A small text-conditioned image diffusion model, trained from scratch: 2.39M parameters, arch unet.
Rows from block 2 of the text encoder of a small text-conditioned image diffusion model, named by matrix and row number. Rows with one number belong to one neuron. Each number is 500 + 50 x the weight over its row's rms, rounded and kept within 0 to 999. All counts start at 0. Numbers have three digits each.
After each neuron's rows are labels from the 100 texts, of 14976, where the neuron reaches its highest value: "tokens" is the input token at the peak. Only what is clearly more common there than usual is listed. The data: rendered landscapes of hills, water and sky.
# fc1: MLP up (text_encoder.blocks.2.mlp.fc1.weight, 256x128), inputs 32-63
# fc2: MLP down (text_encoder.blocks.2.mlp.fc2.weight, 128x256, transposed), outputs 32-63

fc1.127:573567586466452443531598554481534551528526501462467460438511513413494482583587489486467496549517
fc2.127:497479575468428491447614517487464554516490503466405523478487560452441443622584489583504532422471
tokens: "water"

fc1.10:453469422499576498519488463472474503536503484481513449619550441498534589453477572526583497577542
fc2.10:518499463487519540509536417500501561539493392444506459640547445436553609421457485524548452563544
tokens: "at"

fc1.247:484571546425465543533557526533488426470511489548435474556420494482500570509495546484537531637482
fc2.247:564517517417487494506517498569524553370537490469403515545395471507432514486447534503510481509489
tokens: "night"

fc1.89:406423447574516512423506522467537518506508530534573511512545532576471512489565517542543535525468
fc2.89:414468382576518568489475534487571552456518514497457484488596543502460478513565557548509575494482
tokens: "overcast"

fc1.43:549548562509531605526511521364614433559434506429456442483550508411475568498510478488536492560517
fc2.43:505481575586502553471514468438474505408453505510411533513488588454493475453530523542528544413466
tokens: "water"

fc1.75:475439467513511545501552504493458470568442517512464537561545492390521379543496521538593530491494
fc2.75:549464528518595551476585557510563491546562433475426524467419532438406490595502513525524456434460
tokens: "water"

fc1.245:501586567513516523510503518583477545402579467550463517583346513516492499537451558507507474608520
fc2.245:532551506501503497507509492585490514399565444520483507523392449458459507511442562525530447515424
tokens: "night"

fc1.178:509581530552555574542518545470529529516446438468462406466491593518538529521492431432503470543446
fc2.178:500550547589495585490467572482516483469436435492532430476446539481514465483504443436454484573394
tokens: "in"

fc1.27:489402460494534560449514480430521467479411536522470526595593541413502587537540553432474492537464
fc2.27:482447433507498515484560426475446458501480483511486488489514584470508534501505535436510520605461
tokens: "alien"

fc1.30:618593509526499462448458566524489487539528507483476460447503526439507405523508450525535489467463
fc2.30:586568498506515461434439568545494473531576479494434453479524527472486417534547441536512495457531
tokens: ","

fc1.207:532601532545546565537478491600513518374588507523434538541399595527477475465483510543441433534454
fc2.207:522581509465508530498517523603493513372569485513465489524395445515462480499480531515516427472482
tokens: "night"

fc1.146:461464545475475540548574545530466537488486548436468555451524558530475499619562459469605479503427
fc2.146:471506470445564478534602525453436518515510539448436485552513537598473535642520480611541611440448
tokens: "in"

fc1.155:530464513534362467502496501553515290480469519450523487507515458519505484488509467513527538465493
fc2.155:497543506506478419511452483492461190477526552421556540461471503532471498523550526478518512479502
tokens: "<end>"

fc1.68:573473507499345477525560514589545289457489541458538499523513491476496570499502434525526522449470
fc2.68:469530434511490465475517530511538300552520543543566480530442483487607544521556506522509491537511
tokens: "<end>"

fc1.78:554424621519470631541505568374549554500489480453486464502606409481488555512505511456530497582518
fc2.78:547556512587516506489479520398484524519543541536548520526528476526474494579520487533483548542568
tokens: "at"

fc1.59:490491458515448453468540582364500422614389517517405476531555492414490458503449519479603538543416
fc2.59:566415453604557542505445486419510544542514498529423509502490488525521469519420581382516369567558
tokens: ","

fc1.63:490568489522505627466518548364493544533533504491523541531512549441472492501570408551560553478499
fc2.63:538473476488599552546537479447578513461517561536499575420511516499516544439474482464483339523430
tokens: "the"

fc1.191:572599502505516547477531562479552593515579465536522421598509537497546601522471474515523518494512
fc2.191:585453500480611512483463429474606507457507451506528577452491522497490551441432419491563368527457
tokens: "the"

fc1.251:482425522514533431531558573426464515532389443532518492532456473584494541506446491505566461552493
fc2.251:481454465487535491486518511541518475515443421462593535527487517626528538532457400585567614443479
tokens: "in"

fc1.147:588440451482491531527497556482601515563477555562475405535546396416562561504503485545465578518460
fc2.147:520481487523445557493474457454589517512400572527503559488511538463558434478486511449539377512391
tokens: "purple"

fc1.34:545594461540554545519409462498528436591448506550553465605505481488532450558477535457546465566551
fc2.34:524538543535544436476509475433494404564491435533529477499521495527631431527516534522489494550526
tokens: ","

fc1.39:618516492483542433448479611577584569427539526503488469531542526477419488505507486522539474375439
fc2.39:512597504475476421500511595538541425508526559566499451589519513521452492510469540479536517425474
tokens: "slopes"

fc1.132:517510537513532561487507585519498429579573528501494473403489495421507416488457568554615479500553
fc2.132:475476529465574510483460537451467453524535495448512482443465425498516500537501509549542484418552
tokens: "red"

fc1.227:517554446546469449512472463429483534600499500497461473569464445457547495449407524635524498518534
fc2.227:542577521548446545550438526478478552534546420456403424481490504476526491392323482512505411520500
tokens: "<end>"

fc1.212:508564562527479548477560547416534539536525497514523508448479547544516487581576494462490525553492
fc2.212:570518506431622514513475506453598554428585515454498560500498551563453591490470435562524573416496
tokens: "the"

fc1.173:504555504599418489480448482401517500596463478591452452515528449448539438439457540604474497544483
fc2.173:511593540601478535513390516474473520567506530548482475421487516397598353403409492443476426530426
tokens: ","

fc1.94:469476412571518570476507534474590535477558516526525528489521506572419531462510495520532481503428
fc2.94:434490416556558534496509570500564540445490547515488475453550501541436470544524509523521490520464
tokens: "an"

fc1.103:528476452412444552589606551533611486519481545503506411534523401440541494510478426539494493518464
fc2.103:542506469398501602600557494536611517511453543547486451523572404421540460512512427466489466598439
tokens: "purple"

fc1.45:435492513568531527511507495426604498502493554569522550508494569524509497553490522466509508527451
fc2.45:508491471470583498505456431523517484520532456491524552481522506473479497412492491571527412461431
tokens: "the"

fc1.74:522449546535436437491495469406512517537487475536524392531543418551551579483468565605512536518544
fc2.74:537497561549401467478538440381494489581492447519488367541534478520589526470436545584505541493496
tokens: "in"

fc1.170:465501481548528524460513586475411520529421572443532531599557515476508498539474528557592435508524
fc2.170:508496524462510525452546496510418509487471414447521437488516558484522533468426503544560567526466
tokens: "in"

fc1.117:546584525502580571527511551565468497381556492539475518621390516496523534506452536519505453604525
fc2.117:521528515477539485454526482555479541375540450520470532534406440461472535461461508530540451472496
tokens: "night"

fc1.148:490516607472513469517442543508526508605484448568491460477499574508517441591524572452526497546545
fc2.148:520515585513471513519431563492579487615483447579521460447489550540509449561506561409520457522497
tokens: "water"

fc1.136:531520474568537393444554522500545500517523398540478405544559502442455539510575412494562551559422
fc2.136:485449540506393525528536509577565488457533473494627460561434545578461526486587461468532482546517
tokens: "<end>"

fc1.195:487582494566496446498458572309482393541470510543477490567522494446475450522515557489541542555503
fc2.195:525496516531477512517432471443507520480520434557497456496449464514498467543401590434514418564618
tokens: ","

fc1.151:463431405569497578483463495466564503521490583551525489473561495560480505492544528551545531557486
fc2.151:425467406574521536489474536490538562471542514523492502456586517532416453542506562515522520493453
tokens: "an"

fc1.123:492507637568530565529415503492632550536452506546437507504512520521527358464463583543521469468423
fc2.123:431521478545511548532532455469561470516467562485469586437526549466518412489496571433490333473458
tokens: ","

fc1.102:557490642474432544493543476523538521512550515557432517368401538447492406519541509511515518521425
fc2.102:485514592483426513471544543571495427443580478571447492478419477491437442535479599583554507473452
tokens: "night"

fc1.8:428488424466561622513402529516588515443524500504503559580556517555421562545500469519557510555429
fc2.8:452458416430526433533510612498505487404456500524501509520454515480476462533511504461404453469495
tokens: "water"

fc1.65:485548507520449457528503568547558591599398447539506509516495502577490488547497572503577523480477
fc2.65:470521454464395510510520527574487533540509514464479484489495494487481367489521541474514452503505
tokens: "by"

fc1.104:475516533549526448509486490500576503461585518554509460474458589477511484546515577570474587449429
fc2.104:497493464468440517516455457513563451478539487502426518513512549515538470478461543555467555452489
tokens: "overcast"

fc1.115:570435553469491616530540475433561586540557503422420546566533519470452562533539483464477513537499
fc2.115:555519499524467547496457465466519542475558471505513540371496555507467448436512454409445476552365
tokens: "fog"

fc1.164:555415506487495603476516484477577438507441544484440520517582541446481500510512572457523525555459
fc2.164:435435432518517517526581423504421492506471475488480490475495570476517513532488529438518452633469
tokens: "alien"

fc1.6:555543526546567520525494533428578569579621510534474538524596499466555478496519534487463543564556
fc2.6:492484454545518488472560509514497479587575443552500521458514480416544511512503529448555433605456
tokens: "at"

fc1.12:358570481484369552458488493549530498490533513532441515521480506497571543494432625489520502501533
fc2.12:454500506523494560472459569479560538557535511544424513609485525504530474462462611457495495469505
tokens: "under"

fc1.232:534523569507495643489487501411526590456502471439543485492529410419513556413508506537521495495492
fc2.232:484478508597449499531512481388418535488460547518454540457500511516491440497484473504508405511493
tokens: "by"

fc1.7:383507512592514487601532484495551535580458503477567509505353512475564591486493547545427445598519
fc2.7:428362473456507528550471451492537509529472445458491526494521539548436582480513542451504543518511
tokens: "night"

fc1.58:465522521506537552497470541526553464561572486509485451441472523497491453502496533512562508449491
fc2.58:476512528439584505491462511487503456495548446465526467439471447467522503460459473529574506397500
tokens: "red"

fc1.219:461493478571492489489609492564403493490549475475505489574401497502520605476508511548498479576503
fc2.219:470504502516510538448600453573471525417509436441432472524394465484506538450477496520488434556519
tokens: "night"

fc1.40:474606540465448446519477559574531487426583463451501454440530572496498395585592480468466540534552
fc2.40:508602541532489479504468543543585469417550542479507447497544553571505373636565565543452554472551
tokens: "water"

fc1.62:514528523428463506533409516538489503541581490442565446532467547453452536539448579493493543462488
fc2.62:521438504486492532516399528518430495471463509404584400476434499461413495492446514472481491471525
tokens: "snowy"

fc1.69:399481544518399554477478534497570497525482551546416521522508551513558475526459601453538516507588
fc2.69:407491463536467531456475572509501491503530546538380505589523573532500487544460607423499482453514
tokens: "under"

fc1.61:516432553566472508482580551526470488443488561518466551495502472412544504426527599556483534575482
fc2.61:503478526486395472494552398511492421472416442566451518418502487465518457397535531412442436509461
tokens: "dunes"

fc1.71:476406419557556491488527522563436577402486549420467570529528556511403506477517412509524472476385
fc2.71:456372531473473548551495552407456482388512494375453505469451472493392507459417492423510394479466
tokens: "purple"

fc1.2:514407568484433609500561531528531546537457442526504569536528575464487545536590539497558573492492
fc2.2:604515502495480496517481495520487478514526470401475551379547491432422475439539454484512437553422
tokens: "by"

fc1.101:483449471524503518497493494527570473411572503569506514511459541546488464505486544563530517526473
fc2.101:473489459515444525497466483503569518462531505472448522501516529492484453506505551527470540459496
tokens: "overcast"